{
  "train_examples": 195000,
  "crop_scale_min": 1,
  "norm": "layernorm",
  "norm_position": "pre",
  "activation": "gelu",
  "mlp_ratio": 3,
  "dropout": 0.1,
  "patch_size": [2, 2],
  "width": 256,
  "label_smoothing": 0.1,
  "lr": 0.002,
  "warmup_steps": 230
}
Rows from block 3 of a small image classifier, named by matrix and row number. Rows with one number belong to one neuron. Each number is 128 + 32 x the weight over its row's rms, rounded and kept within 0 to 255. All counts start at 0. Numbers have three digits each. After the name is the row's rms in percent of the matrix's.
After each neuron's rows are labels from the 100 images, of 14976, where the neuron reaches its highest value: "strongest on" is what is common among them. Only what is clearly more common there than usual is listed. The data: simulated telescope pictures of galaxies.
# fc1: MLP up (model.blocks.3.mlp.fc1.weight, 768x256), inputs 0-127
# fc2: MLP down (model.blocks.3.mlp.fc2.weight, 256x768, transposed), outputs 0-127

fc1.261 114:119160096131149172119117134146100153156129162160144120106191110166135165149083099146160118100123088113083126144176123131159163117090161136094149072097178124133078090106122133116080117123174100140127134164069141111115108123212048133097165079075123095140088139152101119096124102167170090089155062107140118142148115123146115136125090120115138155122156116188116135053135127128109202122106
fc2.261 066:114140137148100102143113131108128132094140185085084113155068147117154101124140140135096117144174204201167147138088129125086098131144108167119095169155109148102168158109144124111146077160063149113132140128118115097112142129058217185123096183191143125134150155148158130145138195122157103119157119172104119129133146124073109093083164129103152102210093133114111112178131139113195091122110
strongest on: tilted; winding: clockwise outward; barred spiral; lensed arc

fc1.526 110:135094145110101078135159099110158101115106090073100133101078164081086102097161175105123108150154176134186108097109148118076090142167087107172107185168084166131195171144146132156179161115083156116119146105171121168114144096073178088183093154151154171134150121115132108147117122115086141187111185118140132109157114154107165115128121131129115089104076156109131126166119126140155065155134
fc2.526 076:133126164119117149096105127177100136151151115158196099070134110145091152119082081126134149130119092087108129122137084136147157106131175134148145098044124157150086109146114082109148155115198097143137148115130130138155131107143082078124145099150123127115102135090108104092106086112147148130143048173117110127103114101165122168162093122159109201074127111146193120047076128154079144150174
strongest on: irregular

fc1.543 105:160136153121115102132146089136174111103100123088073158122141140059103130116146160080097105110146144156184125091119168114101084156127081107170135187142045137123191157171163120150167126144073175121140136123167126142114141114094203102155088174132103186118135138095115119151114130116085153188118139145153149127164112145116175073124140125116124121113092139094136132168139151136139093131118
fc2.543 100:131103156144099166116135125168124118131146122131161145109086138165084157100122082106151141178128108085125122109100105153170174113151171135122141105067136143126135098146120116114127115117187113154145181137162089103163127125137084097124181135154122095106117150086096112113135117114118128128153077175102104135139117097187124145151115148207102178056076124167145132063087122159125161180129
strongest on: bright star with spikes

fc1.758 081:143162116118138190133117167166116162160152140171162102132187126184146119148075093159163177134140111125082133130179137134162155088105198170081085113098152122159095095095100111090095131107180096120150132158086151090144111165188065119111129115057120091162137126161113143174147094157142106110149069121107145152116134102120123164143107131141155164114141116149106135037161121123135176096136
fc2.758 049:113126109124123125146125143124115137099101200063129096143111146126176141205129146144099115156157217192140161120173114123111129222134113127150079157179123087154175106122163160140139113188111145118122113137136145122103160123096143155126127143128140145130143118125142109082113162105152078097155200110103099149160140143044149096025153166080115125176150154088138108195150125101134106054141
strongest on: tilted; winding: clockwise outward; barred spiral; ring galaxy

fc1.389 068:093146103145134169165117149179153180180136175184172121127209107190165166153108129140131176145154106115123140108168148148190157100113156117081126099100137120163064105110095105145075133134190094130108153110081163120109082125142070161123140092112169132150112124134100140158114121121147152113146077136134111126109123117161118164155112195133146138165179096143142107049135125158101195103151
fc2.389 053:112108108122108114144104139058135122103098182123077079163122142115159127151128185116077095138145187194164149154152127166079088190151122170147085184165117146099163140124149148129160191136068153103119105107132146120063163159107168147130129152147112116154136093197137125119124138145158094147163144100099139165139149135036139091051125136073141121189149169117126131175179112100151092104114
strongest on: tilted; winding: clockwise outward; barred spiral; ring galaxy

fc1.163 108:095148136157157191134123141165141166139142107162116105128126111144128162162122154098107126135138113162083141159157183198133173132063139151111168099147145091121118158126179125085141103161163082148131104119060126064044173135125069138156134156076092136145116119135137127131091134155137149124150088166130156133083170116144133121078125136116145189150193094167077112108190144122125174097162
fc2.163 074:080095058133140146126129135080147129170136158139103143173160170107155107164178152094099140145109143152125070105114128132114120120148057118084122126127153103115159131113131164119074140148079189093122129128138158086059088128098160198122090167084164077133129123149151112121194131143126105141131194138133103132105118141088148095109141128106141083172130164130103116208174112149159129125091
strongest on: lensed arc

fc1.434 103:141099148114096093124138123084162104143125129088144138114078160103105086098160130139092148147148131111180098127100124112129062103189116086133113151119062131110166077127155146128141149113079169111146147123207108124168091129114141115155140148178142091109171096106092160126131144121083174152098196154144154133143109187073131097116170136133103062134053167073174157149090122125155057158133
fc2.434 084:115129107148134137106117136118074145135062118099116095127123117096123160141077139134071113124118117156137190148151126097097113158104104140186117176128158146124112169193096154168190152157181113116056094111123162149143151082135110107181112095092145160135144117189154138105111131129136124167102189056090086154094176129076149166109102149089184156161186098165145156144122112100122142080170
strongest on: many stars

fc1.410 117:175115167135072109115142099096169082079116100084054140137119145079086130119181142086078079148157165154196111116151152131093078129143098087162128185179079157133205164167170128134154112136095159088115119126149139094097131120088166103183110162139110173116130131090152127140138143137110150159136153102165141109153135161102140067083149092119121147138100149104122136138136149136142117123131
fc2.410 107:095125123141129151089124125168119121115152111123133166120072117137091161090148100103145175171107095100118122102099098123159187102144144151110143085064143132112103105126137109121153113107180133160140179134141088123157139120120106136114179147136132081093134133103102146103153137105105103114155081170099113122135093107171128151170116150197114159092111134159122122082093125175126135162133
strongest on: bright star with spikes; merging pair; barred spiral

fc1.127 096:184157153118074119127120079113164077091117124054083094149100169084131172130134139123077060126140162170153105100178158127094067113160100094211117165144038164106203133161146156140132108124103152074120129126151129095078140129096150110140116154189061180151134121115131096154138153134114155137138084141166154097155088108068117070061151117142103148129114147073121122111151148140135140117092
fc2.127 094:092144129130130129103098116179150104111140122105096153133088114148106140124170102085195163154137087110149118105101107150157191089116160166108169072104128151121124111128123129118132127115156141143151190136137104123129145134109108119096169143144132098127134133128090152134150119119081100110163070169095134111172081135161145140201109109188120113076106147119119116088093139182134146192126
strongest on: merging pair; barred spiral

fc1.453 082:089156108120159166151115166171114151143142132157180087133166113181132165142102096128141155127134129096099122151134120198157155138122171151122141121078164105156090130130107154056087099115161092154106098141049141104117160112139062136108155113142123146147103142120151110118132129137167115089136060147129124144099152122135089138116119119136142190165174094138107115103185128129120190099127
fc2.453 055:108138102131124134089131134089145122116083172129061163191157128120135118157126156116114111086102154192126132160160164105089130097117057145134124146173101102143122144117161159132145134167088145092109114112130169108111126089123141201115069142082150111079156139178112119143139141139121120157124222068090140110075153170113158093096132127069213099139120184106085114173169137123153114077136
strongest on: lensed arc

fc1.15 089:090144062131136177123133142150110171153140166184143111114162092205121123123068088153141170136129116098103105117153112108162189078087154142085137081092166104158071081100082129104086141132191098176153152159077146128117140137202048134086126099100131106148109144170100128112134108107178094087144101096104119153118118088151158145155106136144142097146170140192129106080143132150140135078146
fc2.15 057:109148115149114130111141166078151128126093169124116095173108139117189122157138170169069088135126170181167154139150141132090079167163083124160097165180147108101131173133147152127142130152103136116109066101100156161097116156075147156119076174092143166124180081181148140156104152160151134120107202099128114145100131139048140095061132125055138124200174151106143166192170113069132108085112
strongest on: winding: clockwise outward; barred spiral; tilted

fc1.296 089:145100115113141099110147081090136098121090114070106123122096155105114061153132157171145141122131133125160111090084101088111077105153099102144124141152074125064149108149139121143172134137051157103103190105198119160156088138080142109117143146180162103117163095131096151140158147105115147172135215119136139129116092142092130130171150181140129076137074158095144149152039102116168080187126
fc2.296 132:135130161131119100140148114112079141148104122146160076113142120093167141125061140128110095104143142120122182144171129099111122146142139116176111136154156138146124161153093116137154133115144102143119093127124167166122131126146121100163117112133128152132117109122145120135093123144162120147097140101112092151108182139111145144096115111091155157110164112115140144130106090097107148092152
strongest on: many stars

fc1.717 109:166101169145108101123141102109156090123074086099112164108109108082109093108183132131109115149151184124183101143094130082096069134173107098178128173124093153112183127179148115131152157121081160122116163121197098193166130128084191118134085158161138172115148119133136115173110146099084143164106183126143135094184094182098157112129130117139102080109057149079142155164105127098130067160112
fc2.717 085:137120181133106119118131121193120125141143088092139104085090125112067156122101097135162130123133101108120133126125106139173161115121155140140127115066102157131111104134114079160153157108190091130152141130155119135167131107159079083122149109154125112120134160100085139128136086099149152148147056152116132108126124127183143149147134160153124168061128111118158146068093134145120142176161
strongest on: irregular

fc1.537 073:167092149130148073099149072133154131103135097067074156137131148077099112120179163127152134121144100134104130098098132088112120138118113093170116154153085143094181143136162121133163154151074132102147112122204101110157127094072198104116107166155135160153149127116098121143154140127097184162118199158150114109159095183101171136142153153128106101098084130084138130129092131154136087200133
fc2.537 043:165125125104115118149124108108138113149115122152177178112120131138083132114082088129132187111074145104112125157184111168166183167188110176140131102100113138151104096184096143172162179080197143163139127133151119176158065143195098096144144142129158113093099103124122112132136144117122151133106151086181122109085170099147142129168147124169153141076145118128136181119111104139119119073128
strongest on: edge-on disc

fc1.686 090:160114129116129126099148109103167122093108102087137120138099200097130064146143166119136130148117144154177095110086125098112098128147107109167125172143092132090144149145145138174188127129071127112127187101203116161156127076096157082151108158144174142133150087140106166167138130088106175156121210142134145115126080125103152132142163182149146038110082155083142170183086117150163084161148
fc2.686 143:117126131120143120140153118116106143155111132135151092115155105106167119140064132127133104107127128115117148135164130120116104128137144118153116139170159125154118138152104138117139142132136108127108097113110146158108141131160115100142113107124125147120111109129138109128094123138155100157097141108127093149117165122111135121095122126112139147129164105134146122138123105106110157093139
strongest on: edge-on disc

fc1.48 099:155102183117098091116175112084146087134126078106105152121104146115109099107178137134118128144126181134158122116119123100104078119156096148156111153128083158104169120132132101166146180129052177111131155118210100175164125139096186099136104145165141142127152138103139142124123118109072163163086193153125149080152133124100171132162138114116097063117070127075170149175077105117153052200107
fc2.48 094:153113166093098143135085129118112126165107072100157092065140096156092138119040109126162106077110081123145153140139122159161167129144184135171145110101129128140086089184119088134162158107203069161129107133130150171136103124208081071183114106104120120138138117112100127162133113130145190131143093123142131119112175099140149161148126108141157156041153131113163147079086124104077113135190
strongest on: star cluster

fc1.409 121:167081184121114088127137121097175114134107087111109140130093144088110107112171131149136119143157161126156132133103129100096067145156093121173137153161088149105196116146157082140148148152062170094143129078184114172163141115072184083156120137139137171120154129093107127121123160151085171179108163164129132130163131154099175104118154122134099092079053124068167178166099113144164071187118
fc2.409 101:153125139095114163121099144143099097162111096112167128048125117164093143099077102133131154104090110105111136142140122159162163171133151128144147111083122128128102093152114090154156172116203088153129127134126141152152103129185061077156129105112125121131116137102103128127120106097135163153145097142145127138098167111157128137172131170161125162046144128148148131058104124142056102118169
strongest on: star cluster

fc1.451 102:157094149110088108109140113108157110116127139090101109123107164139100064116142166151133135137125151159169123102080103113107096150165091130115082149134070117092168105109155128144175132138082146128160178107182102141115134104110175081123132140131144113132180116124100142153134119103081193182135201141139167128113109151069142122133168174140099084111051177108159159172095107151157088170157
fc2.451 088:148103098141148156107135142130069153156081114128158074135130164097128155151058129145058096132125108119108176141162113089110094173122134101157121139134165152178134173193087164153161154151144132146064083115110155150159151089142104098170099096126122167130111079166163132124091140156156104150111173083095080170081173134117146143085109121089175131152143115137152118150119131094088129065149
strongest on: many stars

fc1.622 112:147126148102134093176165100166167143119120067064072142129112137096102100120151172104149131108174163161144141087148155098102074100096083141189181188186090148092143160165155151197192132142074171127126174080155094195152111138080161095144108161151125189118184140090112115172143116091100170186139170125152127107109102120129188091135150151131097084112071137080132152159143137131135071173138
fc2.622 078:197129155170111142112135119125125142145141099124158134090108147126102150138101083129105119144138107085129122119115114142114158124159205156118149130067132156119124084124114101102133143131161127126161164168182102092149160110177142101128171124156139099145104152088125149127128137130105138143152066155107126140126134138140118160165108147148089177095058081109167162075067085134121136180136
strongest on: bright star with spikes; edge-on disc

fc1.382 107:151126157117083114153179101108159078101107089075080147133121125079104132086172122097101076162166157132194139115150155111103083176127102072175102209147099156107212141177168151150172102167117163096132128131150124144115145123094165131165099163170101163154132157100119124151120124127074146134125159120179151098145115140118135057109144122168111099125095135094128131140137149133144085100142
fc2.382 087:114112147147129135124125125175141112112171119099128148104064128138103160090136086117153147148121109119117129099082103120143124112143159140101141117069130154109105113115130102115142110105156147145161190123161102107179141118150150134122179135148131082121130152083107123086162148116109132133166079185086118115143090122190122154167111147169096162072089109145137132090072141179163132213116
strongest on: bright star with spikes; merging pair

fc1.136 088:152080164114093093129133112116156094117092097094115129099145141077088091107160133156117109122151174107139099141080121110110105110145104119150139135100106157071147087125158126168147188131072160141144123104208096151190141131102183098113144121147146136121170094090087166122143148124131176166108195191126129113109060158071201117173171122143085051108042167096204150131076130115139065178132
fc2.136 103:126133143120156138141141110122097145129109109121167071119126142094158139142024138124111128113124102140132164151195141116126104143137127124181138140165141125154097173176087114138183142113148085165092135133115162144137119109169086114161096100127107143126133114118144111125084117132144120153109156103132075135097176130122145132109106161097185160129171105141146153160123101122083163094165
strongest on: edge-on disc

fc1.722 092:135189138116127143155094130181109122141189110163118113119184070148143170118125096093093125115102148139098135180166157167162141120082178116119142103142137103152087105148131143078088130106140104130120085153091139092105166147153091175152135130124103165154113151087170106135081110142175109097137037145159146112149163135155138136112103090133128226127160120156101106095164141124085186090132
fc2.722 135:121128127142111127091123133148159117103121118116096184157082116162107132135173117128142159142134103126145125120110122151139146109139130148117131110101125137109137126118134135121135126142143143136136141123143091121149117117134136152113144142126123112128136159139119157144160146112117113120164095141127160099143084122149117133164129128157114118108107137115113132112124128158144130143122
strongest on: lensed arc

fc1.292 084:104160141143157148137122143184086175145166140179117111123182076174172164110095105111128136097119143108092128155162133144170156137103169124124161102114151108166092140157122162115074127140167093149112090108067139083128132145165065173125153095144097132114082150105132090106105096161182064084132060109126116125085174123173088139105111093148140214124187100164135100084148138137084165073133
fc2.292 075:143153161127132106126097148146165108087162126127079188138113119139086150128196096144171172124139067123116095104095144137144128067137126165109167099105119111100116098112139129136102136145120162151143140131135103128115114147125150150110133147088116125144140149138121151161184125098119110114141117144138151100146069134145101145157112128139102063123121132136126108120133133181175107216102
strongest on: lensed arc

fc1.640 096:113103138116106091108155090131175108115125135083110127108093191108059095133142153142131140126166129151175086092108124114133083094143090142143111178161067123092171136129147123128152164113059177099131157141185138134115120118108198103128095176127180110126194088133111154153150128109093160170151180131152147135102092143072143105149134196138109058110093169103155161165105118131164063175138
fc2.640 106:143134119151147135131139158121084157149109101145165091127150126111157123147081131141099094129143129124119157140150112102111107149141122112168093136151184145165104152170107145129149119158142107131084098114105172158132152097137118119150130096118140153125110108141174089122079135133140102161086170097095099155087193147100126137098125126111168153155156096146161107152110096089114150060150
strongest on: bright star with spikes

fc1.744 087:202081175140111078140133100085149092120113091075083158105118146078091117129178166099109122111120185134159130128091130101107089136142092105167144145170047149116199164164162089145170113162080148132124135112190125116146172159109205107153114161172129171132145120078159119114122141122104146153087157148150162116173112142115148100127122117113063123119084137091139151164091146108117047171108
fc2.744 088:133133165151124140096134095169150102133137111107099135114072131141080164120134106130152143107125083083129122133124124146155146127134168152112146105064125138136099102145118124147133134110165116167156150132150090128172113105121089121115148130128122096126135166114077127127148133092111145125156084166123137124144092119211126155168151146189094143085116119131125133092091132172137134164123
strongest on: irregular

fc1.7 098:142126150100140100154144097104162130139104104079103134125102181105083092137134156105114166149142164105185111122075144094117095145176111129164120175140093146080166129166134128171186167155091144114135170099204098171168123112081181096127101125153140146104179116113142145129145143094080138141103192132164137130130083176101158136165147147101083079110067132105164152169093095121124053196143
fc2.7 096:168120184122134096104135123134068148150102079109176065075100103088111123094036081139128115083132091129108147157170113117112127111125174148186150111134134155142104108136109086144158156099173090134128109132125114164143108151175100051149154103129121136133118119137112133135081097125166153141130087138105117083113157081133157195129119100131146147081153114119188154089054113106098154132206
strongest on: star cluster

fc1.68 072:136159150128117153140132200221129195148154115134153098122158084196140170140116126128170163131136095097072158107156132174154164123113169170122138093091154108134092100106109136086110125095199101131155096129072130109127131132165048142123140104126096163136139126148139127123121115170177132117124102154141155120110128121135089107152132120125130173085186107135129113081185102164114180106126
fc2.68 050:110111094160096151128144126062121119147066185116092120136149154122156139137128207171099131114150190181143130120148160116103120158110060146106127155145148125154117141144099144139127153139089148093112131121137146089082156095136143174159085172121170112130155108183199116094105166162163126163107210084137138119072173159084165129063114147042167129195128170147104146181163135128143106070093
strongest on: lensed arc

fc1.484 118:113138120102073125166135134113187114149101162105095155108094145121088107172105133122158121101158093138146134114107156134103109143135121137093097136136094095063152080079161114112166129161105149115178196162188099147133145131144143141144137203100111064115180085115074174123136128096089187162184177162135163133168094133090168085131188146152098081093130177132140146151120147166200083142161
fc2.484 098:137150121192132125107121143123135157138128139084090139167078142146133177141132135139080118159140159155164164129127136116103112150129091110163141166134125158142170162150137150154171137187153143124104146119160135109129120082120168161170137150138142139125146120185139120144124165121139117136146130103083102122097168146091132124119134136112131144149104121117132124137139147123131133084113
strongest on: many stars; lensed arc

fc1.468 044:054123169138121131105148213153092074127170124134143108067133174094092142112123136095110085113106140128139160122131130190158103158153139097151127107169110082147151111166137178140140158118115144147116119143121131153082196111117122132156116125107121149103148084153104077113110188183145106157131100147203099090169172128120137099150123144100100176114076129141151125173114100106106135155114
fc2.468 102:122158141137107109097125115169156120123134120116099141135083112139080148138147134141145165138138115118149132141115114147140156106131125131134119125106100151108141123120138120139155129138175144122162137144155094125170108125112118132114165146155092108142143150131103134147154137114134134130158050163128156096125100114164121150164157106165108137114107138095146123083107150133149121181130
strongest on: ring galaxy

fc1.725 079:102151115161129202115140184173083173133174155163155088093157105165155163150109140117155170122125093108084155149163126152145138115086174146109114114107158097122081096130137155110077115116177088169127086118095123118143165143160026170108163079112119126123163105130137146116123130128149131139146048125131153129104171137122116160113109122130134179121123085176119135070166100148114182120137
fc2.725 052:105090089134098123101119138058107127154098183098109125163137151136156120194110144147075132115144180196163151106125170082088113166078067138131111148160148107107142148155156131175129154158089163104076094123100157137115117146131183200165087138106156124117138107166149129137138160121162146135115182085131111173095154157067120137113121108066169123176132191115126134179178126108128123071134
strongest on: edge-on disc

fc1.637 092:140111129156098134099148100104163093125131146083112112120084147112106070109167197163123151124129149143146120104093169120101144128143086135132111186168088133117169155138155091123179142144080179130142150130151128133126108113089150110147127156132143134123177101126068171136149131100091158176129183170138120140088099131078152105124168166125092073117107164083161128201116126126185062152120
fc2.637 111:136113095117138146140132149119100152157115129152150088128162138101150119144086134135099101117110127102101148134157138101112092128148133116168133138142172128156113160159115135120133135142142118120088105108117149151114143133146129097156106104100131167136117089140160112125106107139153115146075168110113082169118173122116148129100118129112165133147164094144147141138140109113115164085131
strongest on: many stars

fc1.609 099:116115091119136124116133118104142093093101163081096135126061167109111095123144164156129125136129128141199087092116133093119121123148111124131123171126080106084139141112118120153168133109093167128144154148205132118123106113104177134111124158180162096123174083117103152130141150088103166155152233111129139149140091162091152118119146163146119102165093173129112159205088122121195079155130
fc2.609 111:124130115131160133127164135120090165112108129158138106124154143090176130122080128135086094103136122121102154133137126096078092120127111118168112159140187129174100162153118138111121124151132128131070097100102145129134142102126137105165112128092136142128117104152167113153109123167132096157104162101136098146108178132101124144091106133085153131163133096143142117148136119106132149075138
strongest on: round elliptical

fc1.689 090:127152139114135147170137134187109105093168166125104095141142132133139190156081148104114111114125116119137125132175151143151139134084164099142128178099134101149092116197134160116118064105165114145111137139055136112105141163132096166162087109156137147164117171147134077116115107083162066107135058113171129143121138108178100104094107154129167167142168094138091081082166132137108187021136
fc2.689 105:101143155137124114114140130130136127120148124121098158145094128150094135123174098116181152152144095134162115115085110156115117093134150156108149079112109136094124097097122140119124129123126147129146159141176067113135138149118141133097166159118128098109147155113101162111162142135116123116177070158114166076162081135157140148167129117159081122115084107114099113102133152164161147182142
strongest on: merging pair; lensed arc

fc1.707 108:100095106130135144085136083130146133135123152100092132146062190099097077152117167133140161127151125157152114098093135109132102131107081117123102180134069100101140138126121147151205152131065138129131221147160114126136105096096162096135092175134166124145201099122092173154173135101132149139140220111124151135120067152099172125136106188114165091135141154138113153202092119133170085187141
fc2.707 096:151114144178134149124157121099100158145105108132157108149150138102154117130067126144095104128159118102114158133179128104092100134131112126183107138151197154161114173117111150127138120149158137112114108125097153128124131113137132109186134123120147132103091114139158103141123133151145087153087174101107103156098171146096123115095126129119136140150136114144137117148114121107132185069128
strongest on: bright star with spikes; edge-on disc

fc1.325 110:178109186128118101121132104097164106123107095099112143106103164084098107111188141141109143159150175105184108150089118101102078148183101098158116151132086142149174120138142107128153153129066145094151131131213113180167134116082182112121098153187156133097155139105123121145124142114099187171112168125141127083145109131106153103149135120119095101107060150072174155153111106112164059193120
fc2.325 101:136123157112114137122110137183104108145132075087154110086117084150077143108084099131164132098118095117136136132150108162158170130133163132145151101080149145145107092162093100148154172114203098148132112121123135139127116132188059063162125109114109113130140125110123147157122112094135161122139079128139136126112163147176131161157117134157132154071137127125145154072100146152071102128175
strongest on: star cluster

fc1.576 059:070095037146102147112152153123095095116122165082175149128169161125175064100120144112045063163112178129117126102083088089149174142173079111108070157128160134187121155072143101153130144095158100087125152145111127050113092077152111160154144152147158113128142144143195090120139158153135110116120103149116122116058190132150086133091100085145169134196124144124083102176153093125157087088138
fc2.576 081:163176114097147182127106113119174149097128119177038166163144118111138127152135155086166077084143094076144113124165163136130101081064132149151134067151177100098129114125116157111138092109111163112091111096115141116098140178154180151118141146079138104134091112157077120142111164171110125134148168082137109169166078131089145102095111124128105103134137137147130108156138142115148194132071
strongest on: flattened elliptical; round elliptical

fc1.450 103:135128156132122084111124105130137091116114076083115141118097154104098092124144154118102129164109164102179123119083126086119105135154083112166088166128087180139161145153130113161185138129075167108125182111224130169162108109070164088175110137152160164121137113118138120139131116128104129156103183139153130115144091187110133096148147124113115099109077158087161131149095151126128028176146
fc2.450 086:135109186094100127140119111175118134166149085135152079093103122084139152102069109135157146132140101093113126119157091134119145109145189156148161102120145102123097110148096089123167146084181053156143103131115106156148124150165088056106148100154083134128147149097078161112112095091134145148144089167121100138122129085151131165142096148163105152074139065143165164094057105136070178133167
strongest on: irregular

fc1.584 052:148131115120176203127128121198064139123110128117197146127127099163153144098124182098070197104151096053074063186107153118128121125101186119126119163148138057187051133156133160149154175082174114158090129130067126165134122131155066123183119079129148133135143145120119132147145082135125127117119076149177091119103132149164079138138131164175147161161150130161104088087099078097126146092143
fc2.584 040:111099106126123069136149091118155113140096145115019153179180155105115104156146169119144132112170134151092167082159091110140122075085047143174127094160073156088128089137148115195181118119100153143131147118185152114108067139125109116115101148091173126146118121154135219131135080158150162145139166093156140135181124094137179112064137140106195129123107174138108171179161156098151178123104
strongest on: flattened elliptical; round elliptical

fc1.367 063:162136157112065067149114079058164165108130111100102126118099129099099105115162132111156074123128152135145125122076171146107081133171102137154104151147104141112159135131148103143150156139092136084143113116193123096121150146135188096150133168140110150140157087105066148141141147107129158190146173195143141108161099160085151090084148140127116083115066146099152144189106083123151073194109
fc2.367 059:125112095146156146091131118103114140143097156093091115187130163165130134151091152117065124123159105152139148152157156122115094164104060080151124163112146142157146172196140147153163156152207131146098094110114157151139134063132099121155091131090171137098153074194154132109128147150132103167109161102096139155103184142115119130098119145098154159117176154153164133140130116129148133029156
strongest on: many stars

fc1.667 079:107181117100131156136146164148081160172122166184138148122193065153132138145127095166146155126115116079121108136116119132149167113100180127058158067093204100183084112096078122148070126110205100153125150141093167140139099123181064139099114087149136063160105136157087131140142089120197110074153128100136117139133112111162175155129109113111155123099171122156118134106153092131106121097149
fc2.667 078:139140098178146134118145137104109134087086150128121067150124126104159151177121167119082106141124162178140147140131139124068089108152107156139105167164129125122108170127136149106145118116079110122090089100086136120069117155124133158116115161139150154153163083125176135123127163145151104126126152129141121122130164161037110108068149107064160102215145158143137105174175131110154121120143
strongest on: winding: clockwise outward; barred spiral; lensed arc